Weights of a small text-conditioned image diffusion model: text encoder num experts 32.
Rows from block 3 of the denoiser of a small text-conditioned image diffusion model, named by matrix and row number. Rows with one number within an expert belong to one neuron, the router's apart. Each number is 128 + 24 x the weight over its row's rms, rounded and kept within 0 to 255. All counts start at 0. Numbers have three digits each. After the name is the row's rms in percent of the matrix's.
Before each expert's rows are labels from the 100 images, of 14848 (inputs lightly noised), where the router gives the expert most weight on average: "responds to" is what is common among them. Only what is clearly more common there than usual is listed. The data: drawn human figures in many poses. In brackets: how many of the 100.
# router: slot weights (model.blocks.3.mlp.router.weight, 16x128, trained with AdamW), inputs 86-127
# up: expert up (model.blocks.3.mlp.up, 8x64x128), inputs 86-127
# down: expert down (model.blocks.3.mlp.down, 8x128x64, transposed), outputs 86-127

# expert 7
responds to: white trousers (26); grey top (25)
router.14 145:145122151155170154141142150146155133128119117124090138123092122115084103099124108080061093085102123133083102113124133096105084
router.15 057:144144100141148113166134131140255111113132127114142102146113105086104147141145133133131146091128136186124152128132144127115107
up.8 067:160114119119135150145136157165130140138135153147104081131098087144102138108193137139095134143139151150138164145123124091123152
down.8 067:125146112146145123123121165135120131131132147115076074119132120171204152125157125072087097131130148133113095118155138117160123
up.9 088:150128121106122141147126133045140147129104107079059123163124146096139115075141125150137136131143089107123132126119113141120114
down.9 084:127123140146094137136118131058148136159165139111067132070113127109134116095139147131128125139131128105130150152135145152122150
up.10 078:113147122147112118125134135117114132133120117195145127124130097130156073141109135100155140176113128116131082119139139170132138
down.10 079:090101137160097130127134140123144138126123129176100114168127136158115129116178120095207167130110154126133079147129066131126155
up.11 082:092083139111085102118157143127163095143136137124108103136114105103107126111109092093095122142117108107124111137112134130106138
down.11 083:091114110111125171121153139094106160131091139120092114156169133131163131162129126115125135105155159123130131109139083151122126
up.12 133:118146143125105119131107139156122139100095162091172082154112129125112139157129113099143145134062137116132133137130142119113141
down.12 139:123105149109058130141151095130119134116122119133136072106085103138099119165132115167134126157105079123147116112140151128125090
up.13 079:116094148152132118133113130122137131139115126181162182132127150134131147105130147142142123104099110162122125137125138111112091
down.13 082:128165135105159153124110118094121138134115121159159170137141129120147136105170156126124131110113151122102141087116105117123136
up.14 088:111123140139124122138101135177117139123139164151105098102132118115101103141126154106100120123127174143120118123125105131119163
down.14 088:130140150182141110107125092172088125117137117116088062125090099140149149136141150172110115156128118131135118141151107118146120
up.15 074:146134156134122146104036138126081133165139158140148127143120134176120113093125122152092137100172135163142129128115108145114155
down.15 070:130112165119159148128133129123078150134108095141168083145181163155121143118117142165075084151129098152077131121136145141159104
up.16 130:129114130125149129145219110130255127111131150143154138139135150135093124115097120132100141104138174131127142137108163145113145
down.16 086:121139129122132163113113133123255133123108112126128119141122132141106134143122108149136118120123130119124138103146129133138111
up.17 137:134116121136105141122131116179060160153127148151093126122124138111102148143137111124113106116132115134113125136119123103114116
down.17 149:170130115124119129129150101119184140147154162096114132151135107147144137150102124122099114121110124118124122123121148125141102
up.18 084:156113132145105105128133155111103111073104130124133134166136130104167143130098108140159149127116095125135129127105101131123095
down.18 078:112106114110095100143147128097165140136108110122137132119143157091093130128108120149132118142109121130129145087128117096112100
up.19 098:110131128135122131129123131110133141159134118122182170112128129157151121084096114121143129136127134104166156170137143134117114
down.19 101:149111089098152110140105149071138136121129105135146147176131117134126136103160135120172107137162167126128137109141110132129158
up.20 067:080101144131138110136096141117111128127136085119113147112137122151112154129140119180095132143162112147125112105106127117165131
down.20 069:116103142114119132115134156126125132135131130129144153131129154110148123131139129135110138071117083111154136170142187112114112
up.21 124:131169145129129143135105132097123128142136167162159092098155136127161097111081139092132147140129125109103131145106152115124157
down.21 120:119105148121114114109140129090094131129129100131110157168104128125102105121117147147179125165104130119124121146144144156123116
up.22 098:104128124136131134109111131113106140129143186087156128099118173118079113156135122144109117143145122169103101116150147103124083
down.22 092:128150134115170111122119120133151119128144084100116123193182096139119116108141167119099115132196108112099155134130133107118154
up.23 129:151122127141109117128137140108125163103145117102211146087132120136104100121134120131164098150096121113125147115121124113120101
down.23 135:106126125116129126154115168114141146145141140114198157132110145140145135158127117160144113157119133135125104148116149130136113
up.24 121:147119113118145113144180111118072146128118091093081116106145137117114139153117100173137143154118155120125123128133127098097117
down.24 125:132127108129123138140176117139255139137135139104161113172125129114128157131110135139151110143103156127132119115138117116129141
up.25 098:104144136142103139123155101156127127158105147162045072069110119134134111153170141106160103156117182145134128114088122083097149
down.25 097:142105116127155120109122109168156134125138142154106077144091150148128132135143103118110066117176094129133121123145149162134135
up.26 127:108110125149140119124051151169107147149118138107197155131129143141138112121118136112122122132142130102119128118084145092126136
down.26 113:130167101097152168181122139124074141129143160132142175152161152120102142119098125109193136127121129111140105154119135120122123
up.27 080:139132132149115121125196135113105077133121127165091129111158138145132145144136125151150121132132162133147127112128113111146149
down.27 100:126170139118147125119140107091039161082153146141176087133114129129130126132097118151098159128119128109120121121130135118133133
up.28 097:167112134140159106130118143147114129151137141127144091099112131095131131147101123142176080148164146178125148118107096131101166
down.28 107:126095127142123104147136093048163147135117132126120134143133140116128128100133116158098154145144137137106133131112131152139141
up.29 098:099156124155155136141139128149137130126136090166055099108128141117136157144118110131156119127144128143132120137146117115105105
down.29 099:169104109104153101133085133133155132133121128131088140135139141098103144145177107078147087124138124113108139122110095122143185
up.30 088:121129105112112129115162111172136101140114137087166056109134131131131095161184096124155146133120116117090178139127159117129107
down.30 095:134123114120141144136121102191175129134138140118150142083105129133165132146100149143087115107118123156126131115114129151119130
up.31 085:114103149122132150139134194106117109104151166149144150125131124097133107120073137164171164101082139108121084147180103126103146
down.31 076:137132100151150132137124124121167152111122108153121169094124116108136124128167146129139119133108102117152073145135110126144126
up.32 087:128150127150104127154127114168102148154133058146110115133124143157148129147151099120169108131109111121116123134138119101145139
down.32 090:143071138131107148153173101152101136109114146132142160157127132094123132106119101119141107110129086146104152124142130113086124
up.33 094:114133124149099122147086093161116146146128095092165163114104114125103144115132091134087110109127110130113140163173092103141127
down.33 112:166156128115112120117122112125102151129137132127168165128125119117111103118152121115075123129147118158116174102131145134116112
up.34 129:106115106122166101148167127115138145108107110125064107176137133102142125140138124092168157139146136110125120120137131110113129
down.34 123:129120109137147158134143111118141115125132132116078135063125123110142138155119129124161141134133123139158137136129108130109121
up.35 081:168078141108106150127114133183136154147126106148054113133148126125099148112138123140092103132128108151141140171125108155138156
down.35 080:061176154117098119136109100145129122122143146147079131127167104120164159097159107123107151121120134115161143100120137112125118
up.36 068:142160136105165111130109097107115139113092121147155099156088130128122127110141148096126189135178105106113090135175121136123116
down.36 069:088152152134119151142137099127136121129128118143150126149151131104109142082077097180140186126129132144137137146094091106110163
up.37 088:130166151089126144148122143121123127140124168130107043131141129122114140093164124131142157107110122129101148139099155125129144
down.37 090:179088143130132082115133109138124130133108113118119048114110116154115141127102123134154122142143129113149163111125111170116138
up.38 137:094137131108129110136114128126128132123149134145133113108108135130104107129089085116098089115157121102134112123122129155115130
down.38 124:136148124122128149121155160052077139141138124115104118122154115137128110131132148134073116133159122117121147120109127117119142
up.39 142:115131099118143119151124130098132124099132143145002152107154125130110133137157138135159137117133140135135096104139144135144135
down.39 141:168120134125137155116114156128160109139137112138020125141130144148156114125121147090165105119129123104119149127129131145147133
up.40 098:169134135138137147119118130204144125138140143106145155148120135121159143118136161115122113160106122119135130125148133113120144
down.40 098:093130118134113136154137103183141115112136121126134185089116091131135100097105170109137148133122154126173106143146125097093123

# expert 5
responds to: splits (29)
router.10 126:144125150119170141130158117123148113101130133108139106113105127108068079100103118085084099100131131106111112142094112090085122
router.11 066:114110121132115081169061126157045133117137160104147122158143133111129138163129180114122164158144138164147152159132109160157123
up.8 096:132143119101178128128142129081124142137134127108126095128140128112121114110161082137158133160111123133129135141131092151140166
down.8 095:105141107101096107139123147189132122131112152094147113071129112137126124152139150149117085108143105128158126129142132142116145
up.9 130:163121103146211122116133133129122126086143138118146129126113105127088128167154135095126140129133101149117126138141129158108115
down.9 123:100163148128105127138166118146137081102070100112130131112132093142073116129118115121167119095155094135119134140119115113125119
up.10 130:097136149114117147162130091141124112110149139096103125096178143167116115134114080152110130147090127133144160154148140129161117
down.10 127:123137138119148122125149142122141150138099136127197133058109091135156113121129110100081110127119132127127121140144123102142115
up.11 105:144129153136157143124090120152151149095133152131155148111139108113165111095097126107102130135144142150127149141126139113129104
down.11 103:139096108141210149124130122221118163140160167139109084121169106140102149113131114141126148098111134116131117121117131131121135
up.12 093:136109137097131091132164118111113101127091121151131140135101133135147162144152097116124084089079116122133163159162133153151158
down.12 083:115136129136069125113154154159142150161116137131084118094097098122132097089111132126105129115140110131116138114137107134124094
up.13 088:166136162146102129155118152117162147159128152135162129128113146159107148126174128103136133143137109145132135126134113127109123
down.13 083:162123120153121135132116101102142133109148079144134111119144103120133145128139148165148105134141133115129099135107124101139134
up.14 084:136128136110102179098106097112149125132137119123120143095108129118125141131125167121119133152145100120140143115146155080083102
down.14 083:105127102128127140119135116141094151183137104115151082174150135145140160094161119123135146171100149126126098105133115123151138
up.15 082:122118096164075125147131193121130145132126106122149082129076120113172148142108117149124121140150134125136129163160130134123129
down.15 082:105118128117082153118170136108150102110166122148149138105113129143149115180108103146150156142129121121108109097116139143145149
up.16 113:146092136140129107118127151123143099147121121094153153122160154150135137071072151147133136107120129111166125128141137144097089
down.16 108:106128144126121106120087146061152141128150114108180123152136153160136150117101131119133101147094121146144138112137131105131099
up.17 087:167134141107131116126144150129127110119166134118135145131151190161104105112160109121157102160137106102173120108136123153130161
down.17 089:122119126127111098130117119174110099132165175123158097104127135141115151093098110140142081098129106123114091143147127098091121
up.18 089:183130162139120126128150117128147113132114101122108178130129127137143099093073109152083102116110134123100138125082123099109165
down.18 076:112115109123117125149116142086050113119091089144136119166113143117123121131145130151101141121109145135151111142122117142119123
up.19 117:149158156138123140125144174108128118145107123085115142150123145161122149145136166112112148107132130114145170128163108125082085
down.19 119:143130144121108140123102143153140094131153080127169135190119140120125150111145129126128116162128103129113114132119114102127136
up.20 118:148114169143071166113125136135128107127078100115083120113173163135141122093111109115160151140147133142136153108110162114128102
down.20 114:137121141114117131090129157099127105122139074134154132118134139115174126080130112104157131109113163138130145104125126099140111
up.21 120:159131102150141158097132142136122143106166112124141146148077107116150123104128164125157140134165098110120103115095118129121169
down.21 118:108144114143131136116177138143128140141130116138115103184144126123060126108138100137137123142130136131094117127112153143129152
up.22 118:123111122110124120135114134076134128168152163084105152147101137117099093124166136082106164165122097111132112159139109128105101
down.22 121:133159132126054135117127144153115104119101085116157159139140137106102116124115142088124147137110127134114109130131145129131127
up.23 108:131126115122095139138164135086118105102089093136103132091157136114124171171131150138175145150153145109112117137127108135151104
down.23 114:153155135147167138145121130137145131119136124127109135146107108121157155103151130116166082115137126122158144137153121123137079
up.24 093:112109099139117155119150143098126042115080126131132109109127127143064158098102186148070164158125140153139122102149118124128135
down.24 095:114104130118142137113081147092146055075107111126079101141105119135123120118106160131140114103149132119125137124129145112111144
up.25 083:091104134091154127112142131141143134133115137144149103117107099159123126145100189119145130095169169099149152136134140133145135
down.25 085:139098122146170123119105144109065096095059087150125114164162106094123114135115124097128130115124127131111114157113122114128113
up.26 099:120103113137129119151136119139127096101102105121118083135141156144114163126125102083143108136149138161084158125115137125122100
down.26 100:127119137141178122105159134093141082057114135129102119098105099124165117067107130127146138151121126103130124133121097120129140
up.27 110:117092118113126137109147187140137162166123141136160072129142133144078093169092151133161144094168172122116175145138154161144124
down.27 104:150129103129138125133118153136072165132072095113118143151136147122098138110108111120135120116129143127142130155108134140131106
up.28 092:126191125094117111160123094168133113130181127141141145110135137141086125126166102153158089129120148102118147138140085141144155
down.28 096:127163123144117104147151113193114135170101197141076136089107134116112140105148116130090115133132114126104121141133111126157126
up.29 142:120155164145109134113136118122155100155171132139151186144134122122136144170123138153117165159137143150119135103135101141159105
down.29 136:129084113138143114103124137170146163161164153134139150099144127110149107064163121109116101138123148120143174151120165115139137
up.30 118:091145108118102147141132144111122120090133179122097167146133083048116122099135177132072127171128164135158114105174122113152086
down.30 121:185114139148092119099126114167140094167181111132104118191123147138134134214118115114104155095091151123134151118125138163146104
up.31 077:097100128146120138146179140180128132121109104112081111154156157126110142111137177108133115103094119131088111165148116102124104
down.31 091:113140148131131138123127128109065108151111107148146105152123149134139128119130126121091117127130125131131127135120123132142143
up.32 089:172084119113144153117142124117133123164117159136122102138094131145131132164144102179098147149119131109133163116134174113131159
down.32 077:112169132134127128136093101099076159202099088122138124103127161161138138106152137127130136141144112147106113147151123110112118
up.33 080:160117106148137153127101131133147094069147119117145156105131150137092159137127136122120081116093147137097160112148140094106146
down.33 068:123133117139146157136144110126094106147153183112121108127110138151132133140136118189110122131174134090148118133115103107129137
up.34 135:105137114120137116124159102068109101118142117154086129125165086091134126115118104146133114138114091161113134118107110156124114
down.34 129:136137120122102112130127096175104160134130154140142101144129131123127132112163114118109126120139101122097152120101132130136130
up.35 046:166147130104129118125153125129128090126114126134095133123127104137157116130148115066151122092151150147150119116119114124146127
down.35 053:078147136098132132140140107157135062125114102150114144181120154110129147174130138113116155112113132147123156103145130126141153
up.36 070:153127122174125106127117137171154135173129111134100153096113155130131149143089127125104138090101159097096139104129144104137162
down.36 083:144132137127119147123091107123119140136161189150103155122123139095103147143098125138101160150124124116114136139153112109144142
up.37 086:160125156144095118154141119130191160143147127126135148158145142136124194138147154141116140153140111097142123113136119134120120
down.37 108:138136128144150111111142142090141202158123104093099139155143147112119141139089109126139130150142127117120141122127169120142119
up.38 090:116141137109114095105151133136121088141096103142186155150153157129128151154115158125141161120146162142106164111150148179132098
down.38 101:124113105149141116126126167156122189106108111096131113128108115134083113118140106135130105088129140103152135122133111150112145
up.39 087:120157116093142137125155147158182151122066123093150087147147183118137108111121125181080143159142123192127117109144116112156159
down.39 086:151143138101146104173074105099121117160176157116148110099117115109128132132120146117114163130158141141112145126138129131107125
up.40 094:146084147084172100165125089057138165138134148167116125112138129137115115140135097124092091122146122148114149145120144116133108
down.40 102:136137117140132143138099153191098182190129116119143177131140125138105153114110144105124125130146118139112132132129137129121125

# expert 2
responds to: white trousers (25)
router.4 101:103108114095123096158123105164149129119134130128175067124131127130130137167138181143142140121151133148185134164152109140144163
router.5 095:134088095107125110144133114174140144113104123104145069129144132122135142148151180147157141144133130164169134177150102137136150
up.8 125:133112122139124128135125133095134144103152140104102153118157114138083131160100127143140126143145128163131126126125127159113108
down.8 119:113141127099126129167157114114111124085144145124113143171151120135153143182098125119144159111116096112149133148139135098130115
up.9 098:147150144149125109124136130156132120132092135134100147120128143128119127125160133126100133109107133159111126167107129136114131
down.9 098:074148143122150125110141102142124123117115119131117115138133125123121157105152131137098140164130121139118146111130122089118114
up.10 095:128081138114115142122113157110128096128131104122093243154129140124128129144119124120082122109142133119133106138117139128140111
down.10 099:103137133109111136121117135122105101120104117126112235116141152130124122129148146112097113121150145107159144137127103140115112
up.11 060:117124130118100121148129136152110090105096168145171145134122107135137100096145100156196163154108127141134148127149095115160096
down.11 060:127110124101118148120140142148158139118088110122145136109140127121147149122148129127182117133073146143099143097115162107140159
up.12 106:094127141143113142141136112103130133108162147088203101105113121110127125148163157150131147122107133127125149122122142096117140
down.12 100:140167136143131127128145114093128143146137126098195114109086133132114115161135146103093148161130125141167122123123139135123094
up.13 092:133122142130144155121119139155131149163136139110186130107126129133117122149155121142125113146141127176134127111138103112130116
down.13 084:137130112124106149133135150147116103140144135103143120135095136137129134162124140099083105089127120145125124124120168096143141
up.14 116:144130131135093142104126107154129140173151129142151130113116140136124103146128082117054154153118132137131127139144126124131132
down.14 113:102159112125100126132122118141128118119154126136159128119146141125115116134132094120060167131137132108133106149118117120086159
up.15 099:141138115122105117132127134176151138123146149136026146148141129158142089151143097131214111129123127123146124140126107146136124
down.15 099:125105151143097147124130131167145153118138144114040158075114132115136140109145118106214100124112123141073130134116175142148150
up.16 095:122121119142120145147136134186132116137146099121058086136120138093155122106129141111131126117130137123126133148136116107130151
down.16 095:153095131139106117136118118190142127144144140124064143104095122093128116127185122142152116155111155115115143143103115147136142
up.17 109:124137127124146125137164135165120187086111139139079087114167140109147107157107119131126169159145116149124117160121133146121127
down.17 097:100135146170133135118129125151161188113139162108087069139170128119112144139128118104141191140118130131157115107131123122126148
up.18 092:100122138126112147133134111173129105090174118098170070111134115110143135114146125146109084155163124104110117125133113134119137
down.18 091:145140098152129107116143115185133147094166123072162100141117101123095140125137149146129119146136166112178120151141109115131143
up.19 113:146102128133104116151148112111140114175113130113042134171135158120128109122118107115158141123142114120137133112129136103126114
down.19 119:140134114109121139137151113128119104150137122123066159070119118090151131143116105115150134128135151091122166126128132125106128
up.20 153:139145123110121144144134156174096195142123130127111099136130110111131123124130153132105103121140115149108116119127124122129139
down.20 136:137128117113100148133138158134156157116098108144135149124110127138116137162102144163097110125132102115123124142146140122133115
up.21 114:137122140137171121145121126074133149104081140134055144174122147109113124116116125133105122123117163115126151152139106118118152
down.21 116:109188144142183130107126124042106158111129128096086113100141124116133115103105133140096138155130090132176116118132149133148129
up.22 132:109111137110114106137176110110168103129130150109126114106107131116084104131096113105097117102153120117090130139099149117113141
down.22 118:104151139143143129126161131118068191139135119107108085116130099135158133124127121128081152134149123151144134123110141135133128
up.23 077:149107136105118135119180116155136148136128127127177107158156143123153138162130128155136168135115145151134139166115108134152124
down.23 109:125121126121114131138123132095045110117145123127068148138113125129135134102115111128098095123131120130117133133122138120133123
up.24 088:157129098134132107146129135114134164110064139100174133109124111139148129147191117167211111164140140128149151132106106139125107
down.24 066:139134129100135139112139141136177174134101140083154099142130091105136153134146118142219102145120105141102116110103124136154131
up.25 114:096134132145110121120124100132135069172158166111197125099145111122090118130156125117138145144122127143101128114127131112129147
down.25 114:151105107140110113128118107147114076164128133111188117136104124120131158168141132129124161126136150125115119142146115131130125
up.26 081:083143137119097123132161148107101118135119097127128151170144102107108108145110064145076136120123099152157121128118146131142129
down.26 078:156124150145091157114122136086135172118109103143106134109183140123163111157091088147093113119153137131113141139120123150133089
up.27 054:113137148142141127149226143097108171118128102126066129120150147143144130110131139107170109137120159105157112140126119131098127
down.27 082:089130126136108129134142119143023054109122136132152090126146138133128134108115134124097139129122117128160113141124123111122132
up.28 066:117114119156136136145078144108217143157159160185136159123159129121129138110118147125074125128123132123112143105124157124134135
down.28 075:115136111140121125134077124107188001102148161136122099159142121112104145114123131127106113102118115118122134137128121136135125
up.29 115:145144151140164122148216102117058128125123121134138097111139127135125115120140085132096100143132127154132126136113113111117114
down.29 107:099124117138135120120136129099178139125122126128132100135124147124126144111117146126069126122142095137135124119139140099138120
up.30 090:132115102109122093112124123134133179144145127136135135117135158106142150113127098127099126105150111114108126127126112138108135
down.30 076:082133141137136139114135152113148120079084113115099136126140136124106134109123135129124102136121122121136121135120130143124110
up.31 122:128133162124104138155125152209138138135155131110097038134135138127147136135160111131098128135111131146118134134126130131130152
down.31 126:124135135137100118124128131187124122124175146113105067104136134127095135132144094109058122109119094148125135114125150119139095
up.32 116:113153148125181127119102155074141107130123142155148160087127128131124125099098129129153081150140166092140142131146170133100119
down.32 120:158117112137167118152145163077098116100139132133148146173141134130078122089104127159172083118115105110127108128152108130147127
up.33 084:130126156146085133114134120054129137120147122099124117137110126114123118128110119116123166135133129154144108111118136164120139
down.33 080:093124138133111147115122106050122126103119127136136073109149142115143132129103096130112154145099155110123114115136118142124139
up.34 084:113147102116086140148140104116134111121149113126167152148130113124107086131126130112112136106143119136117141133145091117163136
down.34 086:136136139124101129132121106144131126152130117124149174136105120128125102134163111155151152130096161151133123133121168122102146
up.35 098:156112146103140123111120119157136143110107108095209158111158134123141118123149138112135156138123141127124128157134132135113127
down.35 092:079102137118123161154144113154128144090112113090154143117134116132105155118144129131149186143114124132155117093128134133117102
up.36 046:157123122120114140146247130130102098134127127129156106127135130130113128128112124118134127097099166134119122130129137109133147
down.36 070:111123128129145141136158141121031103095132114120082133137118117141110134112124139138104113124125123113122126135115119127124123
up.37 055:153115126147099135145203144140115144063108124121050131101110140129159147107147138096170088121102141095110121171124112125113129
down.37 067:115123117133161130135147136096034076143129118123155129107144132141129119126115122122078147120123115123114120130140127111123123
up.38 116:123120128140138117111119094146138118161106133121185217107133147146151123092142167111155108121141133122119128120116117079153130
down.38 121:131137137093146106121115102145103114127105121115173219130081154139107156093112163155156117108118118153102119140110126123110125
up.39 100:115122094118084132119133142206141124143105110095168155138120144127124096125160133146196090136133133108124127126130105108137119
down.39 102:165087121124087120130127155210127134155125133104142187118095129124115118136172143118198075128142172134144125116116142118147134
up.40 082:069127095122154114133129113100129136155103084100142114155108128117148149162141137122180169127144140160131139119126124123156132
down.40 080:176111150100131155133116114109135137133099118107101077121105130084128094180103103152172167099123097139122134150128132145131109

# expert 0
responds to: orange trousers (30); splits (25)
router.0 131:161168130167146169129121168130090139134143138142144131129115103147123137105117108086083123111104110106082105101108108121114101
router.1 121:148151163133126134145136154147071101125116121110094139093153110147087113065141104130115095151141093148100130099121092107117136
up.8 076:131164144156103155143163124144108097110130104145111148084148139106162067118116164140118160119133115133129138127152161109162110
down.8 086:136120148116119133101110131058137145128156169147158084163134137126188129151125129134140147143157159127137142129123150135122116
up.9 124:122143115122175092106128117121118146111131128104133170138094131118106121131114172126118099106145153140177109163127137130086107
down.9 127:111113103146132096121124115167148122143094121107124105155117120161165130181124123157109120157152120140132101107136120160128124
up.10 118:133112108134099150095127129135122116147135129130172176148133143131146122122116154097148108135123115114108114126119164094129144
down.10 116:106114126143145101112157119165135118114136161095135148145121116102167112128126141128116145161145124117102119124106134139131136
up.11 077:104134142105129158129146126099141128113137109175125115072089126122118130125139167153128111123142132166161145098158136152105121
down.11 077:138133183097115131161071119103181116165142167098187145114140106127124113120102130122126127138153119120100163127133095099115104
up.12 098:162170159165149157137147149151139074118145169129131152123130125132122128081109066110053100095077118166116099100132143136125113
down.12 095:104113130132155123113078107136048157111143122148179149116126126096146074148137144126110145153125149108120117121142113125128154
up.13 180:182109108115090134110136117095134106080132120110095133136185163121186151151175171138146160111140155130115135112113097119126165
down.13 115:109175131102112103141157140115193121121157135117137115097133148128088113150132140076131125130105157103126101144119107127151118
up.14 100:153143131111117163124131102066121131078129135115073141125180146095135141135149139141100167164138085131128125128158127097141138
down.14 101:134161132117080131101153130153136081122100075160190093190141166145092135120166135114099118085127122135131125122135108139136115
up.15 078:064175131124114132124123132148145110171170157141121171107124150121083085114143124116135113126148149147114161121139147110127130
down.15 074:146127112153118100135099137163112160169119126131150109074123134155153112145135149117131101171140106128112149118118083108134108
up.16 094:131111141117135112101098154111132129163120111148175101164138123130130118115079154137084164143102135103129091147155134102129119
down.16 097:158127125161118117115111136150158099117155143127113100196143159140112121165119132122117127122130140133118094135134128163129123
up.17 148:170132116117099112080177082130112111119150123159157134160108108142138169149197108156130160143144095155133154102127090151127161
down.17 111:144160148124107146124122121133210093116107118128140087101106121135154145102148086117147099119136138158120107140114116104114126
up.18 118:146112149096121135132107122129136144136131125144087104153133159175122114155106107116138148131109089132142112173118138128109125
down.18 126:131141108097120126130161126112144142100106109146184140127113136100133120110128139114168115116107137143128106126140122110119098
up.19 071:098144143104122141119143155107170158113151184145101156106126148133127105104151119127126124132155134109120127143094130133136141
down.19 061:130114099110113100115121122133076167157125065123100142150143116139123131137120139133075108132172110134124142155121139140119117
up.20 063:128152111152133144141160141127139079135156119148112094144119136139119124124132105105147106104127096123112136140105107165095136
down.20 061:103136120113086125136145131099002170131106098117142129082127128113123148106138114130182116147123100115120153126134117146114125
up.21 124:123148133064110140169144138153125105137130118133099089086121140146058133094144143164126090151156118136114138147122110109135173
down.21 119:117108140121081122108122133122151077107133096155142143117121117116109112127139126130101130118145122127110126130139124124135140
up.22 137:122100177125182082115133170096129111112148105128177106162115101142145162149145138131118103110104163125134129130085097112141153
down.22 156:129124114155133138113103116150132111118104130125039129235124129118112133101121131135114158138126142121108137116117150144114128
up.23 068:122113083130136106073098087108172130151112115134132122143151125105137160144146117101132143107089124122143127135149098108126127
down.23 074:137109133113120104112157117159190176168167119146176068168138104129128125146121117100094110116122149110108143150124126117138116
up.24 068:084111101142141136105158121127140159154133175165141113138081111121125113134120086118093073102124108171147149181166126148138103
down.24 072:134140125097113114130121138123070221174152134106146119100136133130146129155118123130096111130117120122132110125127134144116128
up.25 132:165152122140120152155158114115122113126111092114091129111160137157104184094138097134156168191111136132115124106144110097131130
down.25 146:132125135139135132111153137120137047045099075165136141127129126145131099083120122118130123113134138124138144127150116134146124
up.26 111:126126194108119127134127149127132117120143150153152132141138122140104145135160141104129142154101074113136116181098129110141125
down.26 106:139135113120105109107149119204121132135148114128134137166128156138137121092134128116168134102121116116148120140127128175117140
up.27 056:151125144148123158147160156161135094140117167108118134098120135148107096107085144121174151115124110052135100114142107070096109
down.27 059:140145123118082137127109128100062149087126092118173118146148140133153125074121099126126100128098119103121125132147124123115105
up.28 099:129143107140099109132125131137126118130159118110119124188114133163174104126108091125149134144100093088144159131146089138140117
down.28 111:122114130141118134127153134157136147138124139144165105146102100111104137141149115130150113118128135118102125128128133135142131
up.29 101:123117148130141129155129116166120125175130088163152130112126148188129164151144078144182128135089123130106146127086146141125101
down.29 102:119118152115142099145174132092143149148115166133124124075115088118134113099123138124146135133121123138118110133106100107107123
up.30 119:129095146112119133131120129142117123107094126160144121097138140132146138134151161162132076087142153105153146125143165129118104
down.30 137:151129139119141129133112116049140136147165162157076116114131156136154124114129122147123139153130146135119129125095127085128073
up.31 057:093110085140121143088148115132153167185149149125119118108096097118120104145128129111109081121098141171152193146176133152151100
down.31 062:124141151111126127131112135132093188201165130115166119092128123153152126146121129121104143131138113118123103120114122119116116
up.32 080:113135129134145150131126115153237113159139106124122172159128110163118147143153139144125131106126076134130116098144087150118138
down.32 073:139139147129130144149116136127147169178179158088095115146119098143129132093136108118126133104148140149110130121122154154132133
up.33 059:104090098119150148108151131114194108136125067093097111122112073137114136100137134110121151168075114119153111085107104123116116
down.33 063:129155138113100138139088123092219109130122130113129117124135154132136128100134126113151127090134124127126134127127102128101129
up.34 084:127141096125108171112112104108160145101132109151120108154159151125118159142131136137148154111154146168092142146107141133121164
down.34 082:135110128110149132127160126128159099110116107144094118116139127124111148154103122116160149135132125115136122146125126115135144
up.35 092:090153102155112120143141114155127133143141111107141147100137151140165151134164099133143105125102134129110141139098081146169102
down.35 096:147122136098106096142140130157124184139103099118152114144130143106122154086125124121148132117168129146104161120100117108124145
up.36 076:122156122124142150107176141101229110124137143108086135108101117114119128119128114106075094141136118132121138109136128102142130
down.36 085:124148130143138140107148109101255063123137155105126112164125141133105129119133132146159131135118141125121139145135110092152140
up.37 058:090145113100144103121142110112143163103114145136104065123085124115112113093130133131127093116115100145148112170142139101151093
down.37 066:110144112113112105132116136109084178151134126074127153127133119116143135154111131113071114134117105133121134138143117140113120
up.38 175:168089089120123116104122121134127128094124153090146132150152158090156120148133145104119158095159162125092103113147140119158120
down.38 149:126161136119112144130137107087178105132128143112120103079142094150135110114129125137160132146123111116138147134119125109137108
up.39 107:133118150111137119133140133116121137118137139108093106172154114103097137139174153090136153156137129133131093141106111155095133
down.39 123:132125108117119120136151125123130067126119095116103141202132136120102113113140125114173139122111149134159116122138126117121120
up.40 112:126125161134116159154159146135136131079101135105124134158108162167100159090149114157139135124103111108148130156062107168107105
down.40 092:092120101115119098137100123120086153101101140107124098087130129142141114151111125126088138103145105139135113137128144171118161